{
  "model": "spectrogram diffusion model",
  "dataset": "simulated modem signals in the audio band",
  "train_examples": 78125,
  "n_mels": 64,
  "hop_length": 160,
  "input": "log_mel",
  "spec_augment": false,
  "win_length": 512,
  "conditioning": "none",
  "arch": "unet",
  "objective": "v",
  "cond_dim": 192,
  "norm": "groupnorm",
  "activation": "silu",
  "weight_standardization": true,
  "padding_mode": "reflect",
  "pixel_unshuffle": 2,
  "widths": [64, 64, 128],
  "blocks_per_level": 1,
  "scale_shift_norm": false,
  "dropout": 0.1,
  "attention": false,
  "upsampling": "pixel_shuffle",
  "init": "xavier_uniform",
  "residual_init": "none",
  "optimizer": "muon",
  "muon_scale": "original",
  "lr": 0.04,
  "momentum": 0.95,
  "nesterov": false,
  "orthogonalizer": "newton_schulz_5",
  "adamw_lr_other_params": 0.0024,
  "grad_clip": 5.0,
  "steps": 19600,
  "batch_size": 256,
  "epochs": 64.2,
  "lr_schedule": "cosine_restarts",
  "final_lr_fraction": 0.01,
  "warmup_steps": 580,
  "weight_decay": 0.006,
  "adamw_weight_decay_other_params": 0.05
}
Rows from block 2, named by matrix and row number. Each number is 128 + 24 x the weight over the matrix's rms, rounded and kept within 0 to 255. All counts start at 0. Numbers have three digits each.
# emb: conditioning projection (model.mid.0.emb.weight, 128x192), inputs 78-116
emb.0:126113119169127116165128137122186118105113144131083127165111151137142135103120128192097142113123118108149062113120124
emb.1:127134128116165128118126128120119135150131157117135117127156128130107119127125128120120128152124127133110129114120133
emb.2:129119153143091153117124121134152156104129165140097122097102108108117130161120117159136131129090114140147130159160132
emb.3:140131123120148115089127100126129118142137162129139119133138118126116133130133109124144147133137128122121134111129122
emb.4:126125111129100180216120138138112138152148138148117129092150123118135117106133138094135125132129113138157148125132100
emb.5:134133141079138100077130135141132138127118103114154140117122136124134117130140139092143099087114145114095126139122106
emb.6:127133124138137115103135122126087133114117075138155142134138122138142156149135128137121131174138132126115165119110158
emb.7:130141122131138106129128145124116107123128081114156129126083128131132125126116138106136130128160135128126149153123144
emb.8:123117135147118148156127141127085117138130150147123116132134129113128143136138130116144120137126116118133151135130160
emb.9:144140137122148100161141120154113151141129116131141113147094120138150123106127142121131157124122133112106137128124106
emb.10:118130095125127133147121117121128114092143138100131132135157127130109136148136132155118111160131130129125115125127103
emb.11:130131141113123145114126145128206128157129135134115135101121130146151126134125129138130128113135121137105141136150154
emb.12:117125133123130122114131118133099137137128104154125127130128134124135106126126108101112109136132121128133104120122137
emb.13:122126110126139116080123121118077130119125149121142127137133127137138134141143131138137110094119137139148124131128092
emb.14:135125131130142120073123140111255126136123117114119126109108119122101130125107130102140145110121122101126118117121115
emb.15:134128144157107125177136118130049132111116126134121151114141139113124117122132119143116137157138137153143115137125135
emb.16:121133134121144139162119125107101107117124159136132137154051108125128121115146117152137131133154146138139161128118117
emb.17:138117095119134121140123136117065135166111094121111112089183138126138138133119131132127143165124126108130102138128135
emb.18:113128109131010119077140136139255134123136085126121126155078144137134134109125135117147130040134139157122146100132142
emb.19:125138147130110141116121120117123121105129114133124152115173102101118134127120137152126136144134106121132121131121171
emb.20:136137130138143105107138122124072125121141172130152120155092157133136132147142125091164133106114135137142144137146159
emb.21:125122126132151116154116129135100124123127148130121129144071120129114129122131135119122127131128135144130133128121107
emb.22:125123132095155144115138125134090120113128150104123130115205129118133122119122130135112113184113120106114111132118094
emb.23:139122143144168147159122125156105142143129099138129120091164135152132114148115109130109112110131121114112129125131120
emb.24:117142111128214155191127122118145105146132124140098140184128119110110109150126116121120147255126140123105203119141105
emb.25:141131127135175154061145124142064162134111148120137120128222102160145118142177156121133133068113132153111133147114141
emb.26:134116106134118098136111135127060122132124090130115096081141139143140141115118128092146123105108127109154143124128132
emb.27:146137117149164105144128115125106094097127097105156139121127137117117129135124137116124121139119134125123114119114141
emb.28:125128166072130180114116132132255154149138162162151133167033121130138157146123118140127125090131119151139161134142130
emb.29:128143134128088111119138130117160134110126117123129147144103132089140129106129120139123123095135122128119086136131134
emb.30:114127101135024098120135121127105145128131139126114128116104129143143113122119111129113130054134135113105061137134118
emb.31:123111147137098160140126146122119110155140118133127140122144146122104126121106123110152137133125115113158146126127131
emb.32:130135125152162116102111118132122137140126144146124140067130124132152155121118143114123131085123127143096120168112153
emb.33:133123122112114116113161136104163146131121105112161138106122130123149117166129139112163137142101126129081127126124102
emb.34:137122129176074142169133133143160132134126105131127111122115125128127113128119132127119140103155113140139136140112153
emb.35:123114143144143115146116134126143146124107121137114153137153134139132120104128119120132111112127125112148127129126140
emb.36:131147158106149128100129143127116136124134132145126110128135128140160135120138135140108136171134153128145135143131158
emb.37:122137127143083142163129138145077122116134095113110121154130129156119122137128110119115139122115125125137113115142110
emb.38:109131122139142119126124130127145095119150175125143127167114135089095121120126118138142123142126140135147127102149097
emb.39:129109108066165151116120110127100106129120158127137133138128124126089149132134132155123116151131122113130148099127112
emb.40:130133130132104155151128147149111142124123123110113120140150137127132139103112146121128131135152132113116106125105149
emb.41:125128120153150134091110143118255121096125122115113138137000157118138105133134126083111132052136089117117178138145138
emb.42:121099125131042178096134124123107112163126085127141107118136132138145123128138100108142136081121120115160069115159091
emb.43:122135136118138113084131119115148138130126160147144127143104106097108116129146117125155136100128159153132181137111127
emb.44:110131125121154124143117137126148103107112105131119117115063125111124131116147129128098109142107125153120137127116130
emb.45:142135135114095097142142131128000145139143143151096115054197098126109135136118124148134140132122144123111104108125129
emb.46:128132152112210129106127144137135128136113215114128135189230131149117136135109148144126110185156131125133169138116108
emb.47:132124100149103108188126097133112140123137068143183140121153133138153134133127136136133127204113130119118109137140138
emb.48:135129129156137080147135112111059127157130120128139147102094127134123114140127106113156135119115131120150177138136100
emb.49:126131133143164202166143124129146132086135072126121133150181114111095121105133153134130132255122135097091029128107120
emb.50:148134111178142126159142123142041142136143127136127141122106133126118134147132114123138136147137152131178186122141107
emb.51:097126107100093128090107147129136134138148151106114130116174160182084150150131119109109102036150155126106113099143143
emb.52:130127125129100098095129146125149120119121096132116141147135131105165107102107120129098133141146114125118123121128110
emb.53:122135122125082180146125117138144124125123121122147121141223129103125133125119142156139148206094115131132149146136178
emb.54:135131173056154137080143144114255139100094230134130090094104113139181137139140154147123102000133121153097166130115131
emb.55:125117127134153083144106117130099122158118110136116135132060123121124132131145127113131150121108106131138152155121132
emb.56:123131110158167115109130139125084130119134137107137125096200151145114142101118132169128101174130154126096149091134158
emb.57:129115121112130120111155115151129130162134085132141109101255135139120134154147147104109108000148123120126172112130127
emb.58:147146117138164102039141134127178151134112136130108148129162124124124139132123108161122138142136137131147090170138118
emb.59:123140120146108137158130120133203109111123122118150145210174134137131139137116118137115101050142115127121042128113134
emb.60:110126154112152145123100126140124117129114137152136108102169106122122111126143140104126166133144117133138088142114150
emb.61:125148131172015170104122138122148153109121070137121131067000127113121111165141125142143156139119113137138255151149146
emb.62:126113156103105133133118145112179125133153159139107124162059127124167121109147130072152116172114143134119130118139150
emb.63:149108116103201150243129115115038103143122187132110123152000122124146134124094142108137118255101132113101088113116070
emb.64:130135132168100163153126141127155132145122117140120150112113125111126114093115122155109183075154131133112149105112131
emb.65:098139145124119147060128135143158117128129158130127124114147144119109118102128135155136131067147140112118123132135155
emb.66:147123148131147111174150115137114149110124119140113122108144123132138126162137129105131112156114128145122120133134143
emb.67:137137133118128117120125128106152131134116126132138130140125116120118149149131123114126134155113126137136123154140151
emb.68:124126109155134114173141120119062105134155121135140134125061114118127118113148127126144131162121121152127143155132116
emb.69:143118115068087099086112124120059130130120107108153130084168115131131131135116113127139128139125117110127126113105102
emb.70:107131102103156133154124136126079127118137106110118116163165140131131127159125137130133112165132124115117081136145122
emb.71:140115141150166139089117131151219126128119170138118116172106131169146142104131130112115099126133140126150141098116104
emb.72:121113112206172037224134132139066120117109085097119143109088131111145102140146121115100139119114103113120096135122129
emb.73:137139151127068162107143144128124140155121124140140103163098115134101115104105112157146099089097120125148155157129132
emb.74:136128118164121138130134144102111100132168135122115142108103125111111119113132134094119142140136123150121142130136141
emb.75:126122140083141147099125138122152142136125134135113109148084136135124126116135143132163155139128151132124127111125137
emb.76:126141103136146138115129112112148131126120104151115139119150117099152156141128102127120145157136128122126143111110145
emb.77:135151156084087163079125113150075134134115165120125124143220131168140133147115143152121103113143138143095148130112117
emb.78:120124124106139105111127120135163126123121126123120149113104116123109122123112133121131124108130140131147110121152104
emb.79:135112124115136143133113122115136139129140118127139125128166144139143142131142127113121126151139126121144109124116124
emb.80:128121117179132128141127129118093149136120119126126134124110121119145124132126137144127136093126123126122080144144130
emb.81:138132130102104132136124123137082122127119148134129110127140124143124120149130131121134127184117133148106129112131147
emb.82:132140119133134110136147122115102122118135125124142143136101120126136115128131121127117117140137130130125119143133096
emb.83:125123123111099113072133146137177116127138144131137127131135134123132125112126127127136138163123115127108150128122125
emb.84:138131151123141131145123126126045133135123089138134118124169126118133121139126110104129137112128123098156128136129094
emb.85:135127117139081134114121134114205116109119134129135130143080121121113141127135150138121119039127138157130126122107175
emb.86:108135129140160134084127121131199123139140104134108123128149139131129141105140128126137136117122134128127109101116113
emb.87:119136121100182135171131123154131137129142147111123130115147133135105139134110136124123112185124139123144132126142113
emb.88:118134126113186106144125116120140139126132177137099123082016120139110130142132122136144141128127137150112135138121126
emb.89:132152122120067111118125133107067123137119118123131138159173102135118120133143131140107116168123136128112077146140134
emb.90:108114131139115111122124118123136126092143135133115137126082114129133116122113109145098106089154124131118089120131119
emb.91:134113133113114201135143118146114132166119157158142123163158123130155121123107108124134135132115122135139138141126149
emb.92:143138161086120129142119137136188118124110085109150118171069137109112115113124127116148137062114122125128160137116092
emb.93:142120111164160111152133145127115124154137164134111133073141132104144143108111153119158126146125120082103184121120121
emb.94:118135131135118182104145127136108132109148097127148124102193147135124149149139139111126108138133127146154155118144154
emb.95:126119126148136089128111133136152135132119113096132126121194156145130116128153137141121146146147130128131097120137145
emb.96:114147121102091119081145133126205150099138088126135124116126132129129125120131115099111127116141139135145009132103143
emb.97:117126125102089124149139116125198113152128129126136138128095117105101112114133124146138133188131129138086147117135145
emb.98:136127142094089095103130118125255137139127127145108130146122114124128126175119112164117120036138131135131148176150141
emb.99:100148109147044161135137137107162152104138075110125137155116156135114145076085128123110155023166145100141153089154100
emb.100:124151107141079137074136129123230123111117110135108159136094126131121107104127113176106103090165148144120144141117110
emb.101:145126114184192089174114137138094142136132189139113115102027107140141145140154128119131151169111121114133165122104154
emb.102:125105147157189152154118132161000115188110148124148131110239134145136139160123142110149158250097096140157144116119127
emb.103:145101168110245144162110105123000111122132158131150118092222122134127130126136161068169086168098114107133176129150081
emb.104:133120129133151134126135128143097137126129129128132124095133124133115110122129127124120132140128132127128126122114131
emb.105:136125125135124111116132116126111123108131114119128131123140126118128126141136118135129125143133130128146149146139112
emb.106:113135125124129117135131116134075114127128132116133116127148142123137119134102124146133126158128134132114126124133138
emb.107:123130135117123166130136141130105127151123123118133126121130131139141146133136144125130120119120128117109106135145131
emb.108:128122124130105131109124154123255128107128134130122128138093125131116118128139134123119130103126126128123134124124127
emb.109:125132130121129113134108111120096136122118127135146123146118119117139139112133119133125137145140121119144116121119131
emb.110:132118131142125116146125124118162130108124124138102134143118125122118128119128135135137143111120113127143114129128127
emb.111:132132131119125130102136129135134119163135140143116135120140129132130129139121115107137132113125136148121143126127136
emb.112:123128122117129120134122120137112122134128119106109125124149127125122128124128128135135140152124123113133140115123134
emb.113:105143129114121117110127115118088125146128103124131136102112131110115111114142136104127124098123121112110156121140150
emb.114:133120125112110115105123121099129117116127123125133131156136122131120130144126124135128143133111123133126106144133098
emb.115:129130133116119166100121143120228125119120154135126131098108136143131139126110128135118126107130131128131155127127136
emb.116:135122147138170150150117119147117126100132118138114127157147124122125124140134108116129119187136140132167125122130113
emb.117:137123102156122115106124137137174153152141145133127120142076137142147133117140148127129133059147120128104102128140168
emb.118:127139139136130135141140139124101123143120148126143122095133118115131140118133149132131137082130142117118129127124098
emb.119:146122125142113097173139118133109129107138109136130140143132119132127134150117115135134105156128130147133127130109131
emb.120:131132129162163138153119140126194126098139150149096131173149131141154128133138141120131134151118128135120176129122144
emb.121:126129136140153103148120124114050106141127133139150135131129138111112117118140121128138113119131132131125167138126146
emb.122:141106135123255139153123083160117138158136162118150060128159136144125117165156120068096089182142122107133174140132035
emb.123:137137137114213053143116107125046115113122155102174105024144134141149137133131153089160115129130164132124087106129086
emb.124:124131132135185126142142137140118145118132183130107121209201120121113139125131141141148126218132113110116117118122168
emb.125:127130130085000098129130117115213136114129000121122161040021123134116110100092084135097128068144150135109000103141115
emb.126:107152103153093255046144189091222128136103115172022196255105101088128133105096104225106201096107087177148180120136255
emb.127:129111134102177075109130119133106118134128158086163107047133130144128139127141166094153135108108124121112141146134075